From a checkpoint of a small contrastive image-text model: 15.5M parameters, encoder layers 8.
Rows from block 7 of the text encoder of a small contrastive image-text model, named by matrix and row number. Rows with one number belong to one neuron. Each number is 128 + 24 x the weight over its row's rms, rounded and kept within 0 to 255. All counts start at 0. Numbers have three digits each.
After each neuron's rows are labels from the 100 texts, of 14976, where the neuron reaches its largest size: "fires on" is the input token at the peak. Only what is clearly more common there than usual is listed. The data: simulated stained blood smears.
# gate: MLP gate (text_encoder.blocks.7.mlp.gate.weight, 576x192), inputs 96-191
# fc1: MLP up (text_encoder.blocks.7.mlp.fc1.weight, 576x192), inputs 96-191
# fc2: MLP down (text_encoder.blocks.7.mlp.fc2.weight, 192x576, transposed), outputs 96-191

gate.237:104099095136111080129115167128142121145070151132144114126145114103144164133139150109160117114162142073102116131099139148116130115124150113119121109153118189128160143132116098132174147152174116144132137123122153127145121125128139139138117173157157102165111108159077094118170144049159126130
fc1.237:099101146133136122135132104105149124119147166117123135147119131146141110134104169161135124118100093127129094109118108136154111110158116111164148120099162139135145136144146137113144145135116167114115084110123085121156143110165122185166111121142114137158163134137123081133124152096097096139
fc2.237:100152143107153116107153143110159118110141164141108120175108178107137150129147128117146097149118154080134155101149107112122140135110156138132113189144118120139113133148141132108177139172134116119129131102078103142108147142123175107107149149101120155142161134144126153113138097129161142097
fires on: "kidney"

gate.445:109133127112121135113074114154136120160155091129122164136135172107130114130177145119115120163106167073124137170128134148094127131109131121164083132105122109148152103163083163129097187142155113136104151150105122153075113115099096119205129100099124149144116142135138146148112105137120131099
fc1.445:099138120107114130094102104090125100126176099127118127136135114163083121127125080171147152142130111134136114095132164148161154119089171152148137154147115125109115098083125130113136154053100120137145144126111101170125086146112128126129131087121123135092156096130139102090107153147165115137
fc2.445:139185121139136153086124123143129131142124110108100110137112151116153092147091140146108156120121150192153170115119132125124157137174123101118097131085105089128115149163134100158127151157160117151146151087099119133135101140116153168079104157084131096112102126185116158149085142118128151107
fires on: "only"

gate.258:143131103123107139148077163087123103187147114148168123122127106152112108105124132147113128109129115110159125132136121113105142137174126139187153111113168147134126120181131084136104110139146139132167135121132122130073118086131127151167088141121144122114129101098088115166131128110143126141
fc1.258:103127128140110161140104092147111135118113164105124135075111099112133099149190141120123151135136079139125108100076151113081113146129146096079180152148158168144105099155144121157129099122128164163130068124157145110130097104166136108121119144124118152143125112082120118137147144116150170116
fc2.258:143123112106094173124151113074128110143166112189112127099149159109103130090113126114164156138112151124163103146152106110103116121128104131120100119125094052139112156119136133097166163143139143163104136119097126146141139116122161144133124131130129100130122131197122142095166127142118129172
fires on: "kidney"

gate.381:145118123122128119128100097126122115132093131110121124124160147141127097144100106131133146123141109088108127086109148131171131143166125098106081104141140090083147146080142152152123128128131093123123164110114146132142121126131120112150098119159154081147145131153124169157154129111102115109
fc1.381:142119154168109131113121125134126154136124180150117145158113124076167141180095132121141157122144125119115105137095095125144135117119123131111115134145115140130103140134108129124107120097130110125129119113141121130092140140149138134121134133083153127166095133135138162155084146172137129173
fc2.381:141149131167124164119178136169113141122154138101125153161087118055132189133124098143099166105143133103106122147152112150097117144072156170115126153132097140126124141138122103095125142127147134069154123086157135141106112102149134077139144098123094103111112152105111114143098124151179129129
fires on: "cells"

gate.575:117113126118119136141084161118122161146116138117132124096134142120131128136145064160108125175114109089136112118129128164169132097132117135126150077144125077126141096109113113127146151141155132155115116147150147098143162153128167172110097119154114137151083139160144158146144163114139138108
fc1.575:139125105119107146105105110093128128156105115087095128070171142132120089121116093133149101157107124100180146133126139126121110179148091151124120114132122127110172086127154161112125120173162139114139146154107130133146087149094162125099132127082161093127131150122145148138151122133192148104
fc2.575:112136098148113134184127133095117138111138114153123100099188145139118144109131142121116100097157120165194136157114143126142135134146155105112139097146102100115124104145147118145151110122116108179130122164126145110129133111081123138083117171116128120130120126116154159147138118107090096146
fires on: "cells"

gate.14:094125092145109083097084145142133128147117154113125119110121130118139142127130097112108144125130142100119165101135154128147114090139130150104124123154144149181146128155119109095106125138128151115112105116111164155135120123081119097115113144104145155111166131187116156157108083120085148143
fc1.14:140107103180093165106190115139117129178158120120098080133098130114116126158150145100129131112117098122125115123081132169109126122123124118139133112097115118111102170179129084099121155107149091116117158117145127088158149161114141133095133118103112093131089179135107125111126126137148134122
fc2.14:148089089134168142143100166106158149146136125107128148105112110107080154099155104095086161119176100159129119128122163122119112090115140135135115057129102108134100113197108139141133116120132162106132151147108115134127105090148110143134146155146128163110124126107102143142165104085167167119
fires on: "discs"

gate.178:104149099125169158099091150138141161158117113159135138122091123178128153124098154143103125088148099132126097112117114091125117123116124100156122191118144115140113182128122087129127106117116158072136158126140138126094112109139133117140124156166109144132083130125129138111100164171120119107
fc1.178:079149157130166103139124155132095130144137121136131096152134129156136118141166109111100100137138128169098093111079127150123119102134132142142094163130164128149121148133159173141088111118107151060142119121135102143160142134131156152154183138128144158140156116119145092097095141176062131100
fc2.178:145152109128125098112144139111151143090122097122158106146202099126144171133116098097104124117131113150128115150115133155143150124131152136123108087145086113096134124120152165158160106120163132137174122171129146102163149097104108128150121090140128172143111148150110118115163100104144126142
fires on: "crescents"

gate.573:091129144138118131123137133076110144157112097118107143123116132139105090144106162130111121079139134116127144122110123028108130145116134131142141110116121163090045155139169170152158132144108113069113108110136136118137156098168150140078128127125108106150113152176112144134088130134121120158
fc1.573:114122148159137161122099136122137176116111100137094140100137134106125145153158155104166162113104080099113170136121152092159101122113078121118107119122148096138145143135106150150148122118087155110123180150107082111128143121107145146158110123105114123132092102169095143099118105159130170155
fc2.573:106110155110106166148149148094128115116062139116130142135113142113115076130154120126093122139147154113121119153123134129149142166122122128123120135139114079120137114128143139114134117152177129111146109120110128134112153161135152119096125108080092110116122116157114157095103178183165152148
fires on: "only"

gate.305:110148150123091125099198086145127114167151074144123182121153150124133130084079124143113144132132100179141122083143144135164145151127100106133108096182107090141116114116105175135129139135094077104133132142144133141149091144109145146164141142134113156113124125152169104140125150124153105134
fc1.305:144097102116142169136164172095128110143097165126164210129117126117137130148122144127123084144147094133129114129101142132102120152136120127099141117140138103148153114140135130133109163126120157111112087177172130136122114159167113135183121107138178115088148120120119094135149091139107137105
fc2.305:123124097145142140114105130112154113149139147130126112162162101136130151141129127130129160110126123140068095105110118144145141171104110137144076130147127149132092139117116138123125133119065089163098083150148156113122112092149154130134166087105123170171099160159083132133157122161144123156
fires on: "only"

gate.333:169139078149094083162151120129108139138150138118097151095154142084147131112112104101136093159094119137120131135177125115128144154094156140087096106153128110155130133114146179143125095128138111125162179101057138143123107155112147143155101104170105138146134149152134151130130186143154159110
fc1.333:122111077119120121097125110133068138133127141162157142124119144137127157110103116102106127098107097108088114132104145169131135131146129170135177106087133125131085176118150134151138129136098129131125090157135111155100110124142139121129121148199127112149162127141118175117118073111110141115
fc2.333:119136133134161128142115149137153133127129173107134158140153076093113139101084109100109128140169116130119106142135136126152111138143099117095101120079150135161115130104136117121107094107092123150152147168196146122158123087096141163138144143141137092122087175157139096138105125042110143160
fires on: "only"

gate.124:074145160106131131134133134154143125135107146176126107143119125158136088113155163117159136116158101120128137109167127091062172141155101093139115132098139119130092143155145120117124150117129127059105074148083097127124129172136121135134154151122127147130138132151137132144116131121171140119
fc1.124:130105115124097116118096134141116094115160144104091095129068103143148089128127151139111163109136139145147112118124109138132115122145195127134160123089093129139135136083103133094116131145105211102137122141137116099141176123197076104168116142158155153174110148130147135134140132130109135159
fc2.124:117118069119130094138119104174160116129173124143136162118135117144127130140118153153149146093111131080132106087143093120086129124157142113155131126147069134126130084111120149117147115149129079153102151138143166150126093113094099076111131161137122128134133153154079149132155125147123125155
fires on: "crescents"

gate.347:135125103154153125178133140124158161144134155143124112128097159126095160145110162128141142147144104110150103145130155078138103076144127161132155130094095134152089176163060094109120103105108182101132097138137120133189108122163100114171147134137131146130088133093179130103099115095077102131
fc1.347:179154158139138150127116167154138159136107107113083134122147097144107148168132150113131150130122138150134156138113151111138075102106120116141118142124111093104145113141096126090139095145137159112156120120100128106178118155165086114143098099159121126104126105134133132116188141141136142099
fc2.347:094142120127134140147121146146151140087165117115139117130122129125076190132119124108145126114100131171126106126127148121104121074164117154103095113135133123139111108153148093104138111112105188147134107179150129123212115128134120131160105124122177139123106137119110124152160075121164125138
fires on: "discs"

gate.402:101129107146140134129138151128112149120170102120111130154140156157117147113111127127128124126128164095122139152186144117149132147139121144151147146150120094116121165105131107150105143092121108111100149167112130106072178148166144102133140101108181108126122168126124129150114082165114137106
fc1.402:123134148154096160098149135123129140083178149179109130133080156097131163158130127134131158144134133102110121165154123115136132135149099115087104179124127097098116133130132144119083107161143067092078129123112150136133106111110119122150168121163149107122154104149158137123098111164119129155
fc2.402:137088133099129132109125132084142130115105070147119109163109136120114158103062128097152141133128128136128113111121143093143111121112080173130115118125139101063128151157114081104126109115129104100100135114125142137148125149133099116124130140146142110133141137215134161113127089133150101131
fires on: "kidney"

gate.562:163137095115119140136136164156117117128095095083138104142101110116134162103096160135115108132108089147137101120132126136098138156129147151133104133118094167153133177130135089144124111150126197130199116105127172136105125097158127126148126167134126143114122133120118069151135100127148090141
fc1.562:097143115107108148133146123143126112129087124112152130096153136167114112107147064120150141138126126140151128133121127148125155090164153096134154121091100150161213126106144116133094132115153151121138119121102123127148094125144111160138120120146170123101110110095120083114157171125124113132
fc2.562:158121172136112161150107097115103110146150127127099145116111145134122172074103125135130115153133135115146162145116112133107143130081088149099127136106103097115097136115149111100151142111136084116109148155140149155092131142090147120136124109111109108144147184173120127146096056184108142118
fires on: "kidney"

gate.322:146127117094106132112118143159159140113125116141135133160127100148124120105168148135164166111170122152113154122118152078132114090117141158116117152159157140134068094145112097139125127156156158096127135125088104106118144144120123115172161105132135112160097141101133117129129125122131131118
fc1.322:133120115143102116136139113087123168116109132150107129095148131116136127112168120162158119129144113097094111155143117148151160136171108136145135100153140087090159130129131134129163152143141123166158093123174103138124117092115121147139114151072088108137105077172112142147156083127113139137
fc2.322:125117195110143101107121170173134103104126123120182124143071131127146135115132134091145159144117153151114129107126127156137103109150129126160167182099191174142108089141126114131160153142159175118110125106160081077151126141160140129184136125164131118119155115119126119086144153148126115123
fires on: "crescents"

gate.395:122144139152113032096116132147131114151173145112133147120158126137129147096145119139160097145137146145125126138134130176102144141143109098155118143098126156162114121121126108128149114127063147118121102149152142114096141141124169156142087084166134153133150144112129146103104113112099118113
fc1.395:148134163110136155150116119075138128155111061094160181110112142123149121149163112128119111142119135122111126098099088093128151121116073155152103124119159125124088145076098136121106147151102134168157112129132152121108150118129130136130105131159135098121131124185124134160115165084115119133
fc2.395:175117065142169143163120155145132098141161152126129075162159129153137137133089176108134167079140145118124116147134129170127138119132109089091133162114135140099123100103128111112108090140108135161114129100092144152128130143153152151164103168127130132124126127121146114143131073107137101118
fires on: "only"

gate.476:103162108143115112114107104160156164156176121114125156109138109141104158130107122119086140146089148171149120119122188141108129125121138134121085158135120097128159123157123157076112128140138157081129166146097162098169130171094102112155144119123112165133129137137136110130115131113155141083
fc1.476:128135138106093109122144125160104144089165142128104087144106142114164141108093145129131147166128168097130136109179102153118162157108152142126136156105175131140189088110134115115120139115145106152133138089127129170089140093119156119126138170087133132137130106113102129130136120128120132118
fc2.476:142137158106130098143116152094098075117093183112136151134143127147120078149157128136149146125132156133073132131130076106125148149179158085122129158125118116124147130104132192155112158163152072102122133119139125143061132119130134142129140128140139132144086104142133124115128146159157153113
fires on: "discs"

gate.150:151122132092138102133151161133130104124083172152139126185151129155121139128098150191141110130151126115094150113137132111098140137143128156161119121110112125118122124090108166135105160126144160161125123170138169115154111143137166115142130093148102102150114154131107094166101146147109106094
fc1.150:126101136141130112134099154108143167153084130137146133134133127126132160129108115142085127146127099078129152143174111153126119137114119109102089103136156136143133150120107149121152148149144114101142096164144115153133136136145147148116139092095128070114126183119144139125106116170130121150
fc2.150:083137111129106144106082096156106114107134130144154113138105132145143142128115174118104160068126076145127106130119068134180107112127137145114152140117127150161091126097113121162183125142108181112168122122166114142137104119120110109111113167128144083158114114122108113117128105127116124140
fires on: "cells"

gate.218:106103079121074193152139157095137105137137125141118098108100130090096153153117122152152083174122140102113153100117081102156139171174099131128116162148147112121117157111110129117160127157124105129104121165101128128092142112119143132157163078116113102112170149118098136120134116158170145168
fc1.218:150115164092120151133137139100098147118148146131104123112147125172137132128117158075104148152119183136120161116098139131144103153137068137106129132091137113104119104200120079107129079072099164115120154117129138101148126123173116101173128111123109163113087122137153118113151113127125157116
fc2.218:117141157075159123125147073129177103105096101136143139117134142160120098134130134190163150183134108134106161179101122147148100133084180150125081123188167121146125090139133127113152140128083132099151134121153146122123141140131147112130167144191115140146102087140107176133138128133129157164
fires on: "crescents"